{"train_examples": 72500, "vocab_size": 39, "text_encoder_activation": "gelu_tanh", "text_encoder_fused_qkv": false, "text_encoder_parallel_block": false, "momentum": 0.95, "steps": 4500}
Rows from block 3 of the text encoder of a small contrastive image-text model, named by matrix and row number. Rows with one number belong to one neuron. Each number is 128 + 32 x the weight over its row's rms, rounded and kept within 0 to 255. All counts start at 0. Numbers have three digits each. After the name is the row's rms in percent of the matrix's.
After each neuron's rows are labels from the 100 texts, of 14848, where the neuron reaches its highest value: "fires on" is the input token at the peak. Only what is clearly more common there than usual is listed. The data: dead-leaves pictures: piles of overlapping shapes. In brackets: how many of the 100.
# fc1: MLP up (text_encoder.blocks.3.mlp.fc1.weight, 768x192), inputs 0-95
# fc2: MLP down (text_encoder.blocks.3.mlp.fc2.weight, 192x768, transposed), outputs 0-95

fc1.221 088:162116121179056091082098146133180101200061203139178128152153098101105129109131140104109112080179133119112109135153138115123164107082153102110080123080135122181111051118153139102157128122121109110198136093146095157138120120138174123162123123138171158102143163101140157062214159132110132156
fc2.221 090:111151086129123125165101133097150138100153105060166094118151146116148113122121118136123162149099106084176100122141142103070130107145123128127040159097128172167137181043136105115144065143154126135066092110087168095134099079091070179136134114103153138072118111144112156053100142125107119204
fires on: "crescent" (100)

fc1.237 119:089142144141141170095104128194124106195138112143117115169134154150095120189177185094136146100172164148109106137108140184125125128109179142119158165122074084136132090136189072142070131105060146118127131152136181114174086139104115170112103060139163138119104106101146140119110094086208131120
fc2.237 124:148080048109115121149098121123115117162109100110089106119112184098149133089114138116141092153114092166163170152120154089156105154166154109050105101132168144191165125106144149100127124111064065064150076136149115209146158109141121128141128089080098126133098120186122085100215122192099169155
fires on: "square" (100)

fc1.382 095:078076059139117166070081071122155109162145158178112101157159095132178184067142147180207151121150191083111158117186109113118099117140092185090096150115115100143109126127081072119145206144103152119120168141132083122146168128140111083128132119121072125081104087128072164138080167077127114122
fc2.382 098:118118124136061131122086116141148105074131107092084133148070121107124119179106167132086103181122117071141119186113114144070121101159143034118125101180122060138141105174166117074098127165147165127149180145139130158124120145140121153154194133128130131154123186168140111168117135096149115114
fires on: "small" (100)

fc1.641 088:081166114118129067176174113142138175101154138137113137174170082121095114137154172131156127093123168107107080139089127161162133100162131151067137132100166180125139093113146075136068131079047115119112132063132140160184190106113137166117127132123117109117172161135134176142187133120172163195
fc2.641 098:172147078078116129068102184124103143174067094111127105119133140170113176146125120080067153147083117102154104081099089124111127110122157092132090141158159086122079200130122167156147146115135129200082095168141140119137083141168097094160111097146108110136081081157077153113148126164091130105
fires on: "crescent" (100)

fc1.630 090:120112187158083098075161126159106119162147109111130125170106146088146113099135120140103151110138090167123156099154116189144130109166192079102095139243122129153117158084118071169108139116176154117115141105171078128144116169145089133103175155094121173128155141081141104157164117162117201109
fc2.630 070:142158101165175142165134094130105144096086132168142134116141136086047128143082137142137068154094128072143121095065195099131128100102090171104124132067109116099137135128124130144127131143111156125135112141126143118121130048122136148060135139166126069150123092076121160097101166124125119105
fires on: "triangle" (100)

fc1.116 102:084149147167142066159149133105144100087177091134110123126094211147138083124097137131180114146113183077170170146097145099131114141070101115148155099164196134135136130059098170092114186147130102119218135120120087107105107110142134139119157092135150083073149090122135152135115105093106183191
fc2.116 104:207037151070098124123118102092102096102104129142142101142141152126122119150162138116082129203164072113081149115162079128125100145189123107145093141158078098126192119208170148147177122080125137149081068113188143152141124136107063102094049129127163173099068098135109138112156105224108113118
fires on: "small" (100)

fc1.595 077:163095099155140103163074126188101169135155157123096160151077129123116092130134089122123178124124166101106139104164147135201179153118136165157128150104162119182141138181141183104074171099131097128103117068177127160109111135143132130148169138100098159145219163088117117108118103124080136099
fc2.595 074:115120162140111089087076124124142134100127107162138146122138175117154103124165120169185074111108115120174153117085111143073113139120178142140143158131122073117134150140107078159132179133080155226135160126153155131077126161128097102203098099085130118102100140060123110120115141197158084112
fires on: "colours" (100)

fc1.309 100:162165106140103152093141158081099129107134170094141128096126070152131110136185187093135103143116143159113154126102139051146120088200157097143075161105128125162093105201133118163144153108108162134093136078083155157147108146116166141107123162145162122156146122193137093072151109126112163135
fc2.309 089:121070189110115157099104123145181149169096081118136122090126185137144162081142177164143083095141102086088098071135113143140080151116124146110136070162151116096101139084092102099147126135177147107173144123114082117142136159122135119180179090133133109079062110094138153137061133127085098131
fires on: "square" (100)

fc1.546 099:129113113189146138085084133130101115055138146129111089095168085068168084125124109131146126128111170137101070116140106127077136112169128099159147113117119101138101180147135096130153152135137126069096129123123156101118138174091079103181163143124140169156091152141139171118140116117127142087
fc2.546 095:134142164112099210182159128169126134166129104126137163104082141065092144124141118093138123109113115097126173080096122130192126177070114122134147121102119131128191078080166162123153145124102117175155163132179160145148126077129157093129052088103119052146121116131156099164085218121147084158
fires on: "triangle" (100)

fc1.594 107:101137139071069103108115117105136143086093187124165114146129147140080178064139118120147132146061091098159173115142149114112150145159108123049108111102117097129132104076137167171083119172135093119070147144177122145093158135159153105192125144116123110097131154109148135101162155110126150153
fc2.594 099:156126079150076186122147153098107084154088112130125169111118105134119076111070158200128110151165132149069099112159080161070108132115100117172126136141140085097199096158130144126168164084169191104129145113111122128112063106135133138069133146173081121165146119180140088182101090135132122130
fires on: "small" (100)

fc1.736 093:092120108109115178130134126108100119152130106098163119093103135133018139103107130094108137150095101179156090125159140143144123170086125140132152103135112158132121132107147102134136192117121141166124135115098142119132187074155104091122121093175167109089110138125085122168161082077139083137
fc2.736 073:125104185149181065077116157132108109102146150151114140143188126187151095164140139139177105091170115102167147080102098139065169098166157104126113135130088165107113144087149170141162117156153120115120097117190121147121095163105128073140178136099153134125163152169179087090124125172075146111
fires on: "ellipse" (100)

fc1.538 100:195125090139099135154139120127131111112100125138129156177066115108115146130144135067192174144120156080108112144117179144133163103121148079079140100132129105115139115110143153144109136146105072166165159108095082142095113131128111168100157168114185135105148081155120155105136160078078110095
fc2.538 099:134099147101100140126129113102206118117120131092102150077203143125142195168131128143081089124094103134112187177106097121157115103106110128160095163091099128108079151108123056113142043170179110098128033154090152098162160177099182162115141115169115097098165089146178134150115112139121124133
fires on: "shapes" (100)

fc1.439 106:129106141102096159093093114116154130133168182152148151156128086120092150149151158152129164187094154127140115168188090151210161040140156098175119118209140096138146117118120139124106161104080123118165127174103183121154121121092127115148053173114073113138154071177126130140059166173106114080
fc2.439 094:155145120115137149128094158159129173171160089097120035140126153110165151113184092105091148064079136133143110181091116100067134186104138137088147113045125168098056146139120165172175160135123163122138144080116054162119126142201132111113157109122109129140185155085128197114157117095166163129
fires on: "drop" (100)

fc1.600 101:131131132050065162137140163147100138141158120165152173111110178058159211173134130099145110144155145152104188080113160126094122131132170111165076073134163117215172160117122147136179178116129130175140171099138142139122105069178118114142063120142112121140152162181084135137133179061135144101
fc2.600 100:155130134105116141168138139129086123077144152066113139135112133120108102145098130107122176097115135072110136146183121101171110112169117129141142183151151082135111120179088122121120068107122137049113133112107112156155105118135132108138172128152149144122138113133192088095168072176142186089
fires on: "colours" (100)

fc1.324 077:127125115116145155121110141150125136085191101168131117219087140107161195118075132167080116159087114081108147140178136070199111121137117100112150165172134131158142129061119087125130153080129193079159185135087114120138152128147140196119102118119137110114130111180117104129126137140160116083
fc2.324 073:079225142185122141120101061143122098223087144075190145082155130141162087115138127132145122089147177150126138147129117153091138124100105156132067138119115089090111149143059145141120105162107080148142123128126140181131106106109104074142113121112113157131089118100070119152159031122063146182
fires on: "square" (100)

fc1.608 099:147096125161097190109135109130153168145137110113121118117101146096132080062164133087166134079141151155091115143110124111157090122172121103132128082076159098127105143186121174157158073099042091131149114104196081129098110118159196104156139148132090140119146172148159134165140085129071133151
fc2.608 078:171134106109171079115125121085115133071177105128093170161110119147105149115161100098109127138123087146150159150158076113116105165213066137163141126109142126140093100127105141033103162070138100170102107217167142132141111167170075120093129097132146069119144075112159104092105150126145220118
fires on: "shapes" (100)

fc1.295 093:095135107116115136112064133061178123113106165122160124079161098119099113107172111116184118143107104108127137146153174118138101066062166095169118070144132136166150102100143132116202140102117134143136163060124127149101179148119174137111080160072121186149106099194086170150130122139147167087
fc2.295 099:220132143111145162110169132115115079090053084125136174194108146158072106141057112121079124123163163121075144130128171136125186140140129174164138129151153166135107141149094146159081175127148148079106142128184120126144156127139106129103157109090160094107125123088163098122101118082096185136
fires on: "star" (100)

fc1.637 098:153115157157139099115138128096087142109097179131068159179076197117155151130141124125149148152086134113142144179075141131131173144126069146183109173216112118132087124110107147144112094118132150100115145119136134158175191119173146119119119130114173131079116115109107143055135132164089132116
fc2.637 091:094127146201121164140106106164127151124135098122155139127128148103082093115118145168153157089117182158104139140170089140167076147100122093127165085152162117112154103138063078077124143111088104137164165121117125151128042148114181040126113111106080130117167102115145109134109070120126173098
fires on: "bar" (100)

fc1.28 099:161096173090108200092105128113092063133151130127123068148115124126116138131154155143154154120161136170143102111087114119101191121140140123054147134106074097118137084093173137213082150090115105101106139165112047127174134125117107161094131104107142115110156127138145131090136112152128096088
fc2.28 097:111171090107101122195117100107161150152112168106112137092152118111076111060171101131181151122114114089085105099130138156175060142164065101125137094133107152096134128079202106096140086198122108162146106098104156164145119135105116178140130130098088116166155126137132098129119119150096129188
fires on: "square" (100)

fc1.442 095:139105139115134115137149078131082118105127086079118169138095095158091111087073130174191200116152133080135168128162115066090142087107150142125155165151178142169112162150088208073120103172077150123105085090133097143123141143171137115113149134127159157118188055118155160133101125106119122101
fc2.442 080:148088081150075106146160151129169112183101202154150125147214122127123102089125168100118116170131097130095142171085111124153145138109126143146092080110146109121183087087164140162116178020171170150112153182130138133175174122118127120065116151112119117148066153198161185174135158173125133157
fires on: "small" (100)

fc1.578 093:128158153141096158152092071143087139188135176141108097182093129088139195148089119127107118166089079090144134081111130122148119113187161209129063083105155126124148076128108108154087151087127125153163167141126110160160108080126118136087105110101114098126096192143092080130091185126097074090
fc2.578 095:160117122151116079081141169115144097075067096124105117070145184155075105133119113136171194085148178080129096119126106138141173102135130127125108126181145141124135136169121125125204118116202134122114091107108154132105107189081160137145142124094160131134186052106072155132148105122138123111
fires on: "circle" (100)

fc1.576 085:171094107092102115179101169161120112164145087147073114095115089101116055179180131139107124133160111143177069087112137144134146131134176107084127114092141140191125044138172100118169103135118120182093155147143131137104146159157081153130069120066118117188120112122149146155159118112095171103
fc2.576 086:108126140095169132116137124128160146153102135079116133178152137088154177053157151149125181108139174087070127154136100149057118160195133101187106099072125142155135165110123156129095133148119137141182194130115155112136075125102164104114157081125103104092111127132100151125112140186152128168
fires on: "colours" (69); "in" (31)

fc1.121 092:121163121128082153074111168118112164127148145096113171191067157160087070113128163165152160094173114118185143135208121112155112134099129150119101180114192129092166098182117176126157165112093164150073154094100104104112156092165139115181148174103105170136146106107077129091157152079138125085
fc2.121 088:089094134056139150102129074095097092127115176097127113101181103090170155097166111086112135160109107125130163198150175116118105173159103073146137129201133131151154174190174087145120124160157073201101102128154132180124115164123127175120095095130160196109157121202109179154139103163094159112
fires on: "small" (100)

fc1.394 087:160086100130111110091066116144148125109084107135093171081134091163145093115151180114091210144141101132119098044158110103071128167095132178138090140167147139168124084127108149084156208114136105134151123082138122163134123132105141140137206135103087139189131144098149134138105114146130127106
fc2.394 096:080132132102103141051126171116068126169175179082105073056084196144119143144161151175166193115131117064107132140063147067072153124143136113109129097151096114111109149144114120153143126125141202214079165130105116130106136081129122121128162138158171154160147145143112129120166142138143164159
fires on: "shapes" (100)

fc1.100 095:144074092087105214096088109097109170099081111154154121146121148075087057135151080133121147177176123168110138092133184185124158149119142128104111100094128082149075107092155195064156150071127132127133115115143179088134101212103125135123188154162076161159131129111134174121127186143157158125
fc2.100 084:162182139103157064182168151112136142099112102103110163143141154147149134104142125169154127093128175127143122116150138124104141061151124162140118121121134162086220124177151120104132085149125145123100120143117178124135154095139155150110100042112162106085098104099126094161098127120082126120
fires on: "pentagon" (100)

fc1.301 082:113158123096123155218173125123141094113089111168059090146121085092155128181169157191105156175184184175143133118189095115160134187121117131174162094124154145156130158106123130095145137178067154098049098132151108130108135137131106059135145082138160180174176149119141130169077166137111123089
fc2.301 091:096141130136155188144114098142156095101090119151149172144109120164057119145079057156115131136141067119108156148102146125114125128143157118155105145115106102165112162139136103145110125073086067197122099100112102099150081150090147159157175161120149081155063074169128155101166101100152139204
fires on: "drop" (100)

fc1.610 112:191141099084088125084097135132163129130158157205088142167086072154122160098136138098067106117161063169108140131137117149119101129113105136069126142137121161150155089137133143089187131111148136156167082141154167128145093172145170137160155102104152165102103133120081148105123132131150166053
fc2.610 129:101100091129093087153102117174079126123132134115158087091132169168100117102165167144180144157162118125197129110134127136148212112133108108097074105130146109109126165112141160141134092085141163151128114105068035152105210085113104102064146159157070124148122088074149119098160105127056112157
fires on: "star" (100)

fc1.574 096:143100098113104082101173155110164136141126097165118123169112161115161167047109118087182077080094105161132126095123080077096184135107104176123121099132153142133171176098085146082096170124099156113105172112141148165107137122160148136168124166125124116140165111114110127113151161147150121171
fc2.574 091:110161159172114089121190139127095099116091131106111129171118120121136098182106126174137184133092099143125066090135114107100135092121125091150136132184150113106080143115104165115125127148183076116117165114103086107168075124102112095082109173131095149150015122167090138136115146156174110169
fires on: "pentagon" (100)

fc1.463 085:148175162117176137178133129165107132109157101187115141153117078106173126070130150096086134184150185156111089136116129127172101157138110137115153138099157196151132174144134178142133117193126119071088159119120130182056133097103170172136094146081090094154155163166132126162118175106153149123
fc2.463 075:115094154156098113094119108097078160170129145114075115092109168079130198181102096105152117099130076123167166144185166097087133130138088146122093087062076091108144082153100176193111091101073110171179128209175134131163099127130136133158165117143155166122141182104062136105178093072132104129
fires on: "circle" (100)

fc1.499 090:130151151078138164134123134130113101140112127072157111142118187099074128131135129143181172168112144123165047151124184038107158128101186143178081244138131161110175064077162101126110089110108144137093128162115113101121169129110089110088104204105122119162120184082102079165122130105083131124
fc2.499 080:133176091179166106174129153105148140068122090104150115105132093090199147144129076096112091141128126137096105145107126174131133097129109125146185118135160179077106138099100159126143141149145120149130144066157075147159125077217151134118183110177127120056102115137163141078137098141174126115
fires on: "drop" (100)

fc1.225 098:152110143043139164142112167173116131148112139133088087104149131067186127091136129143149125146104118126125116084109067098136184152139089108148116139160077132149167107160114127138133143095116122098097082148159203091150107194131105066116133165155091150122155151067211159072100092089115160074
fc2.225 113:175179097135115193121126123141119101160118105134140157160085118100154211133096119100147142122149115140148141121122115101167128123125113115081120122122097148110159184138185099099154140132078118132110178095119088144116102107128084128160161133084149103092035133129111156138174168119106114191
fires on: "triangle" (100)

fc1.367 106:157105058144150137109111158131149086107186176093098101106172129116173115113102098101083131133101113113124086093090125084144068152142123136110139157156141115155068106126150184090143114126114111109098165150135163126162134103156118180087148168088081107118177153076219099138122184162171118119
fc2.367 122:123079123145141129138106047131179104156070132108108128068165107089130167116112084132168159151116124103097092106111102084062153117161120093137135112158168132201112112172089135078139181117144113059149151100189122145164203115134100183136159113166150135118162125099142193112168067095133181114
fires on: "in" (100)

fc1.757 107:142111071106175137105104181146149148082113112134115110139101158124149127170159136194122141110133164131131146058153114085077129162185144183107089177134203150190108149135148115098143087122102125135106118089141084093085169189114118116142089172133119080129165104179139192086136154149183087085
fc2.757 108:090108177121070102156095112138146099147158110071127139137112157136103175102114132107227156136207117148111053159069111129103097166187087069176106142120148122169116152065138099125106195101120124153143113110168119185096145121104125115164135169131147140134163178096135117160171144116080177150
fires on: "triangle" (100)

fc1.606 100:106080154097142171087124189119122129122140128085096089184113137082081128139154141123089203160152167050113171176174159137125108183089152175151145124121120090072053124134164155113130149158094118104100107099127147205171128073149142125089098140087089138125148136138144119171134133112141139105
fc2.606 103:107144133147129101126127118217129137114106110114145104083144133162116110187095141151175053116121137145158191127047147144066146136162166095162120155196110104167200098149137109197159108125149100094134140134108083110071192120098045136143134118134134131183118136154193150059064118090102108126
fires on: "pentagon" (100)

fc1.177 107:144137104164145148157132127081178086154198154085141132115127193128073141151137151154192125181158157154075161148166123151114131148140174103149126076122128163078105084136124088161187129063127141163135110139103122125112147107130125127076133134122061098084085123170144140109100090112148161154
fc2.177 093:063142141085153113076131125119092136108096109180121112086123109123157143117157124141061096092108093103163137098066132150138068144130098137095158130121148118156113182148149150109098131141123123100152116068107156129175099131073154096158088131148145134153157119135145093125157110175142114155
fires on: "in" (100)

fc1.332 084:107085133175154165090135110136129127089094126154091090148118146075113100120128154160135133100122244130130184176154136134154085155112097162154116109106173061083128114120077130103091095073083097137113156054189123154112138152045163073147168110122061064093156141092127156125200069072122188098
fc2.332 070:138127092083070127127069123104176127157125145143116128093127125167108082126093145102154080144108058094214120094170131101066118115130145121152143119184114160152163130130153140129146177173147159147113090179121089154146128098132083149131120116154149164164157105131169104152105145182141158171
fires on: "small" (100)

fc1.543 111:082143129119151099079151106107086174130147127144151115118141119124121080132138136129155104131090148094216099136171145170162140103136157092110132075135121203170136097143122167121149136105101047140146158146138125097153087139113143119134148151113095136167179104167186182095088147088124099065
fc2.543 112:150112116125134181167114156159093107122070064125087132139141062116076149129135138076095108141151096093123123163078097132147114185127104169170144162124157095150121110101097119193119144188121166093107119134152134129133115165097180131168098153158175104091129135070090117163146146135133056182
fires on: "crescent" (100)

fc1.699 094:110113153170131052129135146148137081156121095180142141129146093145161143152115122139154141132152162114071073094120112126077206161138124079193131125171163181090081142127166143103066130121140107126136122194150155163182132127111080175174137185145118187112150130104125052065104063095090153109
fc2.699 097:125124142110085181157149102125117128081144208079082111175106152109062121159104139132156176095111142126162177081137169148180069131148137117095152089121122116159169126098159143099032113146110156107165111048137119104102165134129217075115111129122125071164068094138112188195166129143110143094
fires on: "ellipse" (100)

fc1.759 105:113133124158120122163130082153115152145136144130182099136152099111068149147177184141116140085141134179131095111121110120106150171188146180155098099092182115137150148129108088123111134171062077112156142116138199135097112137114154109153148169094122078087081158112068080133126138125165149125
fc2.759 110:144160066125119120092081156113083098150150137114111125184150121193157183145154146159135126155132160159126136108140130134204131113119158102063194115124111149176158139097064105096078135107140110193134113095061099152133140117088158115183072150150179149105129152125164088107201062153119133151
fires on: "crescent" (100)

fc1.11 100:107130157136198122148102136145069148115141116119151093112129160144124156154114153160114172128148161120085093121122135129131147170120096088103108192175136085147115139110183135130104124146116104103120133156152110144144137125077110210152124100079173120144125110140115085087092096116091139058
fc2.11 114:172141111166077144088070135118125117157141099103098107146113163086140155139140140130175132119101107138120171184168160110201092142150131158047106080078130121119166091109144102096090112096103101141135110072123137169120171131148116108130076088104117162109143190122093166148139143188087153129
fires on: "square" (65); "colours" (35)

fc1.425 089:099114132099152081200101118151094146082130129149154135128150139098138134155169121094157227086145153123110123113123138125103146114096052166132126141162120144078062135161186142133091083147171158088144151085101125234160214119123139148137068063070152160118141130097105101081162096113119127162
fc2.425 084:153157166136132156078157151110189121156137066176114102096084154092136160104116152108104085114154048135150135209170134121181127080178146104073177115151086153147086124120121120132084160109169142167072183097109097098117122176130065113166157120108114120135121121136089150113123182154120079137
fires on: "circle" (100)

fc1.631 085:106131113151158116179110126066130120070060098145190095120146145147044125146109120142176200131099162166147180160100146106132109070132156146090145112185159167162167118137118106134075083109132111102154092112146132100078140063088106132122116191108132169124130104112090072136140069105127158112
fc2.631 076:129126117086166061055131115142130178137151176136092081134087093083148120121158121124123124140151145110178102113086094168113176077132122097086117114129148085125113111156167099136143152111096195147108125181141124164219037135213117101121092126126146093168143080069135255060152145182167106149
fires on: "shapes" (100)

fc1.730 116:106151178122119199104099145123104102103117151128106125127092111083125139061149146130122120148104148157137151065142182168116102141105112144178115114076173020181091093162143146097115095119086150090126114097137157174178098108133108122164168156093060132188107219140144156075174141095118086114
fc2.730 136:152131138124155168153142164057081129090152139176088170204065111118161180097150093193188128093124118169148114122168162164068132108097058113176158086115121100089181175157134135165148216113168137091151099087127147141119052177098100110135162154091158176132137098144169130110153095115146132133
fires on: "star" (100)

fc1.758 123:104179151155089076132130106103118133068086159123122078156159122167139106119135132103178139141126053105118091160137179114123119133167125133140117123157171114146080075060064121115165179111121102098204191104142075203115116109117124130148104147105155106160145173104109159104089126121070123146
fc2.758 137:187140053092159154096135171095109117143136152132201103154138171063137081107106184136124141096066112128094149088141152165099177158200157140115097164115049098118170124162145131113077112144100134099162146106129136163128162116056152149154117134034131110121143135159115062172102160122101119150
fires on: "in" (100)

fc1.726 099:162118119132138133196096112096132148101147117085090115138142084147108166143115082079196083101194193115137068109094154137192103160153153153095159111190175133146080151184151151084122108177125106132129140103144151131106131132101070182107176141097136131111104112137130136102134176124168132077
fc2.726 097:103105196113092156143089170115102150160169088110169140132112180102114114131151152137133170148140131117098113124123182109121129065122092120170079116095102116154163116101190100128168140145158092137091179104083143111138136108134115105148086093091063171120229167024157128146104100123157141130
fires on: "bar" (100)

fc1.176 086:182123178140149118094110133102189058149099125139186113141132122118123147101139161114135210143141113208098165140136129088152106148095165125104106131177115133126183112117141102081129096167106140170079142128168117140143158126139075166119095107120128025146146133116194116120105097206110133106
fc2.176 086:155164078150110189123140167154107112188114126045082145089093158130087147140160153153127052091125114147167092154121161098128118092200115116087161074087127086158137122138126121128140147113104127102147115157133127140121098163093157102172164138104119120176110147120091157067140151043165093136
fires on: "pentagon" (100)

fc1.670 099:107144107151201134092131144093122086106112130147106110155127143111192193174117152142131138117144151105126161131147120112104163169139167149127117147114201143156070147161067135119141089107085190112112170067083102160118109123109166121089135133140094147184140149108167146187105162138073122149
fc2.670 086:140136102098054147173087139184140148127177109189170128136108089160080099103119133081129120056130139169139141156097126105139084161141127143133171152109053164138221111130170105126111144157125108176115088174152122114129101124172165139131154164116118111119125123140076112119157107170196174114
fires on: "drop" (100)

fc1.588 089:079130195185131067128178158148144090102135118116098171231165140057144113099128126130118187089109115111138152137151101085130136080156189129102149109207122112201123119073158194121159127134071077120088162120095102123090148127129151140120130120107110104104136119100157112126157092107118142099
fc2.588 092:137148121076143149164094163158154145134142107103109102107095181167118112133118113091093113122110172115238125058112133141118122134121091105195113102077137111053148118134071142148071153149199135174049184125066158119183094142165131129162097114146166160126097135129114102127134125174093149195
fires on: "crescent" (100)

fc1.642 103:150131151131129162106099136136101073096129157120131137156098157127148158089184119138144082208144107174086130120140138141122163082113129073194063143144173139089146135169113128178184096119081104118158096077142127180090085145103083158116113131115090104109104082092120116117128098101092139147
fc2.642 112:095141098111133163185130084134098123134159174144169169174138114165148175164022139100126103127174103119129100089076116086094154157073096102163119136105127109073161135149164110134099129116184146109053109107112136090206135151140087074037168215141118130111085125192184149112110174098167141127
fires on: "triangle" (100)

fc1.415 086:167126089088106159105072169120122109119097141106169164159173113070108150136153124094083136149121145100100182125172048142071165109155128123140161157152102174139165086133172112154125138097143152166210105149183097157118165071101150102119097121075058111101171098120119071113121110157073161067
fc2.415 074:155124175142096128143184099120128117136142164099070099105114055179124072085089139133143115163157087121098124107131136108169125132117120155109085113151154154117094096193120118143151136130141109123048083139115104085131131129134126175104157118221122137073088166140089146139147134138145130140
fires on: "small" (100)

fc1.705 098:123101160117104089157144120141087145101140172143109106056149089103195105185169129132113135117140131148091085098071131141124106143151120113157130166153184104135071086217095135136094112091093068131061118055144139150112111128146144123081104126105126127112136132125174114173120138111127115157
fc2.705 103:121149139110143116151107022126099096143141132140163146202112103177110158078148111148195123141133114117140126097214117084157089160125159099159198123089112213093128132123169120037078150204151147176180129182126130101129137145092109146165128116182099046121109098161111060121139116140135139076
fires on: "drop" (100)

fc1.404 090:197143107156125160118096233128100073172141122162131071183091133138166145181175151094121128212093076111149086146096126118095072142165159087151133086167137109162151086097138148117109145118090179108109096136166097165150128149111131185144184153093130078127120157171157143137103142130146157077
fc2.404 087:115140144124114114180127172148151151167123172108149145102153141124104180089145115168140169062170124120122147140157099145080085141098079134123107158118036151135109088100100125117145137134141149121188145120148085108139103145126149121141110124148094166157160133116132135090119160187101138076
fires on: "star" (100)

fc1.444 106:113189118170147103119055091154089130142156111158128136178117172072110104130082115138133142148131164134107150081147107148101123147136168101143173101119116120170130117140221144104155109082137135082144128139122121115071105062154124092158107114105103147173152085162154115194137176107133166075
fc2.444 121:173191135147168111133144181140158147193142092042158089120068175170138122125110076144090156104064189125147139119092161112100146147164123134112111141095119086083122093121085137185120163180141146107064178176096143109126148164103147131104125121126142159052093124118109090147108144120092088180
fires on: "triangle" (100)

fc1.92 096:133115076079131120111087183054173066134158138183147133146123124140183127116150129109107202164109113140154147116126144102169116196098143124110154150133150155093136102099130111139148167194187148120165157118115133167112074090132123157119171157080127159099143116111168086054121181160118091116
fc2.92 079:099159167129127084054143133133130089087169160093128064105153133141109172066135054133127096134125142138097157137192089119069178100096109124156112161155089137123152093154193170163147074126128117089074111128151129079137162118097137081086166134152144132192167113134093150131170097078162109096
fires on: "star" (100)

fc1.192 069:120120110108074122117123115133139193081189142100115125151141073059160117086149094159204173095158140165137140174108163082179100120140129151097110117141164081163049080143169153061094089139131110071139132105117165133091094084147121150091126088134112116134106147122177137072103161118170123126
fc2.192 065:140128141162186185141144178111128114162173091144113139121116119165206177150128117124081113170123110176136119171190113214072168063055119111139087169175122147123169128128097116137179102138150121180166117084160185118104125127097150141129174132121112146139144089134128103059113140102128138134
fires on: "star" (100)

fc1.607 116:174115121195082081078143097176081116141132119126146121170087182146123114110156109121158134192124094151064122148098116151077111085114084189063109134146156148133145161075198134090126105086075150106131137115129139147197153146152119132126115093045152129150152068156101099153087158117099142100
fc2.607 119:177178142091128140135101165103137145108053196103151135118130152098139128121118194083156125078060091151055146167135100162179089151155133096152128106122092096137125079095183135118120163114186095108116121122128136146155151073049131163134172068116111092092116143085170154107121084152105139152
fires on: "pentagon" (100)

fc1.437 092:120109200127149136111105131150120137167101183102143169211087108088213134127125163134133103080191153173101126087123107136174082215107170146162081133116154129158112124149125122122126106137126119168182138128153196105168156089155115049156121188088098119116121149142149078080076104043141115121
fc2.437 110:197140074161055152157136171137164105062149082181106146131108161123105150175083113126139122111105143101134112143151150115097199059155140157115118173118066109052178159154187122174160141138175157139069110091106150108120184135137161158154131132139112138154079095134136160162159122123165154177
fires on: "triangle" (100)